From a checkpoint of a small encoder-decoder audio transcriber: decoder norm layernorm, decoder activation gelu.
Rows from block 2 of the text decoder, named by matrix and row number. Each number is 128 + 24 x the weight over its row's rms, rounded and kept within 0 to 255. All counts start at 0. Numbers have three digits each. After the name is the row's rms in percent of the matrix's.
# k: attention key (decoder.blocks.2.attn.k.weight, 128x256), inputs 104-155
k.7 104:150117133171155120117101144104094166111132144114125158112132140159121139102123091105092166138122099186080122128115105149135098109102134123126129126099130176
k.8 090:111127167124122172152163148112137141140097136108124153138148141133089146157138123121118126129128120118157141135081137115118149095094142091120065110146095127
k.9 101:124136098139121161129125149100110167127140106134103139106112147120166116182118155168148077151109137096136139118123157115139170120114106140106100053135116134
k.10 092:148131139130166150142129143131146128073148137151149102108117168153118129138133095108069129106123149140111131128127143107179144138141158096139134128113099150
k.11 103:123124102144099096112092098110112089156124137080111149138157136104115146132114107134131129136112127167106138079080166164163122115123162160138160070142128138
k.12 109:153146174111157156153101139118130120147150125103111108135069109114130138133176167078109122147152187109175145127098139163124131143152147149122112103143082100
k.13 099:158110133120152120085104126124141122160119162124134148097142109141143132185115121156140151120112132142128133126120123124114121117133112155150127114165150111
k.14 092:142133102157108134124094122119152113135105106118141111179107132155118132135160105111153102119127150149154135146065093118110146096114108109122140103137146112
k.15 104:120111150116143122144182129170142091115148117091084157153148129135131108115104126124156120136152125149112150131107134125091126124063113115146094163169106115
k.16 105:135147130136081120160127098132128083106121145132103136127110094107110173131150141121147146145114131128078173161079121132167128110130151087123120144145142166
k.17 105:114123097054146085107078112165154130183113118130090192134138105122121163138141126121132161170136135100103162143108158139094116117124100145111148115144166114
k.18 102:095105109146144123107131142160187148144101112110145142111146132086123160129111143134161159143090100087138169139092151140109120115126154155138118124151129174
k.19 095:090145119136086112118163155101111110117157137117137154143131113116131124097131121147121101146152125086170122163158095073124146138111151158129149139119132114
k.20 119:169140118152132111115119128121063117145124085117156108151127124157099155118155127117156123116112137158065152163185096077102177089124091078140086112135128169
k.21 098:127141145138109125150152129091111114150126158139129125133170189125101141089127099110098075128134136116149114133102117158131110097110116121112133093101096182
k.22 102:130155137154120138100111114157121067083094169107154143114123126137160114140144187124091143110136116116104167128130122145169094123156140113170134109103111127
k.23 098:155117117123152147146102110114121126147122112152176143124113162116176115136130103105163172077134142140092096108084142145128160161160117122081114149168155138
k.24 094:145132133133133130107090130108130136127104133136112114143119135132148112126135136167130095117100120129111101081130172130125106116138156149115162130159154145
k.25 101:118145092094120148121139155096173077134144113142129100106147179095108107105110146095115099103135140121106104107204137114158131118123106139143092158099107166
k.26 098:142142104115154134177126124134188131134123108140122124125151111155115112152120139119096123136085156155104101105080117110139138129100137126114129100088146186
k.27 116:180133158137142126159101130098152128124120096118115131065086122127122126170129145127117100094131134148095137116133065139108100122116090092105085109119102117
k.28 104:154154166128145131139112117198119150093153133104149128107130126118142079137155118069113154137188159146140156115140107126115136165111101123150124110106098170
k.29 096:127146127145126118123150160108127130130132119182113088173118121170090135131117124122155107139127118125147133099102125129141133137114154133143104133099109130
k.30 097:123141110123126145130114136131117141167147113114113179131083126102153106120155103111088122161158128093147130156160107138132135164142101135134185136141155093
k.31 103:144123095123099171156120158108138150118138161100125131085158132107112100108173139109105102140153120130142123123158109194137084116148084086093148128096100161
k.32 096:117130144129144129126153134124100138130142152158101124139109110175137147144134109178155100118112113138122166155144113109164134100122131137096151111149112113
k.33 096:125098149148071114123148115127068175127103216133144113119149120103102139110130119163152140126118100129134137121171108131138128137099161133104152118108151082
k.34 106:101105118134126148130139125113110102107134094121146125125115152127096128124131095112143151114119135108159133154161118096106186159134108133098116132144100127
k.35 102:099150138140126124093116127116136145111111142118153142139127142131146127149113103151176066150116149098140157105074126079127147102113125141132154095112112121
k.36 098:126139158151137161114078167125105149121159113158126116085137132119177089146096141143129167144122104104111154138156159093132089135151176134132142140076143103
k.37 098:109133123102130110096123137140145162154146118142146139139126114153142106073155143106165120132161146117159106102119099069096111161106125150155134160108142125
k.38 109:102129154124112157125119165144123140131148103167101120085123099095168112130087143117107127134158154109103156133123131180133061134111135162140168118089146059
k.39 095:148120167090145108109164089130152101134115153147116108117132160125120140124119093085149161111120122153109106130146130109173139097150155105143116118112161115
k.40 094:130117113145148157098132166083113134147114138188097129132143083155153087126153144157133117135140086129152132131179123145176136116149121151137105114081124110
k.41 091:050115125146111151130119131096147136127136106121133142182140072143121127124093152138141115129097143118139095144124131139102171105142125143123139153148147112
k.42 109:087115078091120118150149129129125117167110085108123086174105164143089169112148155106153095113164134100108104122141159139132161119115116097113103156148152138
k.43 101:096087157170136145159134098143119144113174119114142103166127071121095166106156120091117168145137135115164088140114112113139152135158132130175159168091125151
k.44 095:158123150194142096111139121116120124090131125080156090122116147093106130103128088111144154119163153147151096160093132173142114174138101141192119132132124159
k.45 110:157107139179160095104142143111083139151136095119141137139110172106147124154119114112110147160141109137067130097169148135119071162128139105163137206165118148
k.46 101:137135122097135140120159099205184116089144159126085116166127136155127111128113091105108142131140159117162134121124136094172137134099131155140121129125085125
k.47 090:125131175105104102150122120150133116138176190156116132153149020080162103142092123148149134127108107135161141114154140133122103155154124124135128160126123113
k.48 108:153159139114139143131161120093125125126129127176127118142131152126140187132124123171084116133111098143106168108106135169095127123116142097127125118161143097
k.49 092:164119108127108143134149138127150170140122152127122078151156118148105098117108150152137130074130118136120186196110111135154138110083113144140095125182094113
k.50 099:139132124115143131127128154080100162142138171169099159078112116158140111141120127129119108110119137131122107124142146127132115133162186175143136101134161111
k.51 090:138133154143128126129151104130078102103115126125152123087106145101159151135136124123165114109110151113169111131167136115158158127145143123128104048165116157
k.52 102:100097178085167124138152118141142205131135120112118129129123162161112144136118127103164145144154117091149138137123106115114119145119151149077127142140098123
k.53 101:127115116105079167149125128163159132109094123147100147143088122132153149141131116151085131098135148096135116123031122115120135102123128174105120110137138100
k.54 112:140127116144131153138131138156057153137124090135111138147112131096146142109129141165155150164124148132127160148156097140085117166141130125099131102129104091
k.55 109:134111136150092115117151121144111120134137113130100127148133111094136151125171113144108123113099120156119152100153126121087152133138137092127115165156143092
k.56 101:166122117167116068138118127144052160190132134107162105103132105111165131131139157130132129125095149142117114119166114119116110121138098161158122111101107171
k.57 094:131135123088190120146084108148183137148116134130161157134156152124080108116154112066121152141139107119167130152094113131137159162152116125148122143167162146
k.58 105:095148165152162117125118117127176157118149143123113126122119149146189099096113132158128128154145137134177104086088118127080120169096122158140147140123099108
k.59 096:088141109178132134131090159094127148100113111118139123101123169183140119096137139127134118139118098106139092156101148109123120132119088122133141153121146127
k.60 096:128112152134160114166136085116112148121139132116133128146151107135097106130117153116138100151111149173129118132136101123106158137129100116111140109098101127
k.61 098:149143115117149108098130103137120098112104087123167115159126136154087151131112110077123141179115103131111120150172131117110133113143160136129149135110140103
k.62 102:149131151132102155140171109134134186109154149142123161117152140117125120128141083138125134121115098158129122126115073155098138158120118066136124154147170118
k.63 107:115126053121076073130149120132109097122124159123116155109137126154139128087120165141120131123126117129120090164159134109128122129130126132080144167124153153
k.64 099:121095179144078123143095157135097120110122120124165092097106124117130065111120133143133074095146144152121119106147094131149138126146123138156119085119076155
k.65 101:159122123141147093123147167107084096119123120081131101099122105077110152160113121121130082124146151133118169118173170096109139126136092127107135072129128112
k.66 092:109138118112134107144122106171185156151142069119122143135114124133108146107120097127151101118118103131165104146159102091102120137087149151125122117139176099
k.67 102:124154138139073117134124123133127101106128151136148098131148141118135134127116157126180187135129119137092145111125119132104146145078126153155166154113082111
k.68 099:117156138101121136144148136099212142143091149141083121114134129134163114110119111130107147141114094159163126126064133093103158161136144106126129143133119153
k.69 106:150107125125122123107130126095086098118115128123155111137107139068125151142179142120121117176095136107109137091066080111137098134128133112077155130129123158
k.70 107:147145074119111139118122140118106105088152140103136141076125104146144121123093133185109133136128092109117131134210155121122134097145124140117184122118124153
k.71 110:151138114166124097128150109101135102125146113140110134074161134127132111112113152112104086071168132099150119133173153083159101139135105110115102124109099101
k.72 092:138158096111107134148129135101139131158147100115110140144133153120115138124136156120115112096096113131143129121116178110099178066120068086115112151150101110
k.73 101:130141152156136096131150123102088099132105121148134100074136126113148143123177164162138099108131138115104159120145086129097133113090100132141141096148096165
k.74 098:132127157116121119145124095154092143136130114107146118100129117112146122147120130164118120157105145149113100105159137143146129118140159141131115103150151154
k.75 104:121121114081164116098145152104105089169107137124121122103141102140108115142100164149144079174130107135122118121171151111156112132121082110191158110168139102
k.76 100:159135149157153133106117093126073157145116130136121157141131112106156106149126129115167135173118096111135093120155111127102144123152188152070129191171126111
k.77 105:121134143145135122116103116139168133123130165163143126151124166125100145112155095100122132122136117125145114148116104139155111127146099132109152120096124149
k.78 114:099082087114097108138157138090140086107182148133102143146157112111105123078082114108153115086155110099085112132076209130141136112092104112134164171101091089
k.79 095:135132125153130151111135107104080140129126123102132132081184111165110139165099105151160086104132114092116159132089105117126145106135120127115130101142112126
k.80 099:132101107098136109145121165107098140143109120139147094137113094120110158123144145148110118122152123155123181134150133104146109139101091115132109153084149157
k.81 101:144123082131205167071107132173070104135124128127122142166112098122161130145102083153144142185097116114148125162145153146154109116158169116127158141142114138
k.82 094:106134097089136136125128126078121147138125127097117151201147129110146144129103142125125103116110123130091142119016173128104127111154119139079155153092097107
k.83 106:110112094109167107129130147163133141126109131108096134107111085137137097169101139150179121156104121139150098110167113143159132132133157142180153142146147138
k.84 095:123085116133178125098113132129136118167096104125123155125098118102122107100149095118140098139092112097148082134161120163127139135136139133115110177122105131
k.85 103:186131149188148165118103097173091132105103106110123103137109138163154096141127124127135184131127126137110118142129104139117096141125184162152131110123141157
k.86 095:081124187144182149153123147113121164104135125138140167164116160141134105105120101123122137137149122169142160102072135153141075166126164164148123170151113148
k.87 108:173129128136070124145161127072163142172131128138138117139122116100126157158127181094112144107091107099114098128167121066102162098178103113146113116127116106
k.88 094:120131082139079093110147148099131133118098166087126113130131149120133126140116171115193132101088106150074110114037151134139116081093073092137140121115108093
k.89 090:113123150118128123125092128108148138125133169098139130150118127074133127126141134151164100069134120130140169117124131078087134106092118154109133112145148139
k.90 096:113108116184092130148116137158091146134105129117129133111109117151121128095093131113101114114113157137120099118122135102126136120147116140098152141135113147
k.91 101:086130158121092123132168122116177088109109170122111122087147106124132109102182145173102174150117103133143090117129155111122137152123145108121148107148142159
k.92 099:158146152146165138133091128142159162173114108138117115130141148142184107161131100103067135129137150175113161098110115091097080162148179133133066165122129168
k.93 103:127112117144057085127130162087143140135127138128112099108143128122108120124135150105082095104162117153095144099153110127111129116155089097134131183091101089
k.94 102:161092115116115133155143119157193100121141141116112107193142124141084138111121134118145136130159151123205095167123125188149105162096160171155130113117114079
k.95 090:114083137082157129100131104145153158146103134161086150128147102112114137157127096128110111154114095141112095110159100114145116135169136157158116167190115127
k.96 105:122156137082157156136111137164109109112112145145115143134099122099125165155159105182121149126141128104130151133176112175151122085128170121160114073114179116
k.97 096:163139123155135113124131143159123110114162151140146164098105122134080101137084146120110113157137147093143119122125139084112132115122138118113104127100145083
k.98 086:132107122109142133093125124122131133136149038160142121146131115154122144115185100122134114174130159164112143119130138138107143153134116137138103131095112149
k.99 093:130126123110108158134082131109106132142084163124119110122130111143161112147086138145122164147106130120114100114071089134146091138147133137122160158138163125
k.100 099:144097133109155154147100096121120129096150104133146112141146133133118148092109121139162125095122156138124115131112097133107125138098143100080112139168161127
k.101 096:122125096118138096159136130121139079106192132120120137131136149177097148147128152114114123145103130095190153161109173130154169145137136119111114119101094133
k.102 107:136155110151110144124123134134148126099134094119115123146144137159137153119143091117146108097146122107163151085173145146122137104117089100107116110135096120
k.103 113:124161182140146152140152130155100132104150119121131152147097129122116139110124132143141165140159133159199175157106113144163125163139134126146135144111128088
k.104 102:139117172182136113106104125189074150137107184128142127141124080086191118127082118115177147141128153100135161143132085114126118123109126164152133139155102129
k.105 103:135143159141126180130129121171109119134132118111102154134114147118142159151130075123147158078145109147131162120070127122097119101140139111148121102165182133
k.106 097:139140098085130101124137104111127138119134173149123127140118181145111132125139133141087128170131069133123126149096163109162091102148097116146123137149095155
k.107 098:157093086122132134091146160101156125152123154159102146126124097083148105117096097145109133162141094075153092129103167127136131102129156131124115078143124121
k.108 101:146104084116098125168104134152147156109126140127134137087159124124085136130125078134112137118132164159099135145128142141108145115188100125128111144075147138
k.109 114:173154075131088114153150139100121119108170134127167120125159116119121092131113155114125128069143120107108118122063107176134093121090111125123140098151179080
k.110 093:147134115162123114158136112144062162108116118123141120115082134167110122148144162092087099172126142136134131154180161154149169146164102184123123111091100153
k.111 094:120130111144094089170140118096105086105164154128171129080136171116122165124166134133143138120137156150121131153081142135128126137093093120136105141096108147
k.112 101:102119149073117111118127131102078105140132149113104114148112147135123141103112177065136126163161162115105120141187105150151133166108165113136126102126136119
k.113 098:110127134106134165130121147111187133152142094142130143118144098152164100140130115127168099103111105162101103131117136073114101108134097124155117119116165122
k.114 084:142138131108137123078140117162133135114115161157148099157141129112126127132122138117141146148137094138120124112126142086111151108126140128144133108143119127
k.115 102:071141134124148176152137133135178131110156107127123136147107156146141126149143094163083135142117110120154151156117103156125145146140113125118085112103174123
k.116 095:096130121089132121131083117133134116174147091087155153124138142129139136089110121146156102100119114109110127101098181095093120101119094127099135102164141088
k.117 094:119140174074129131097134124126133134100111137138135107128139123170126152131099123161105158079134164127107132141114121169125134126124167146134121104115136176
k.118 089:131181119106138128101116114163194134160130092143095118154122087142174096131114079144135129185123136115165128127092122094081106149100174132122156139153149120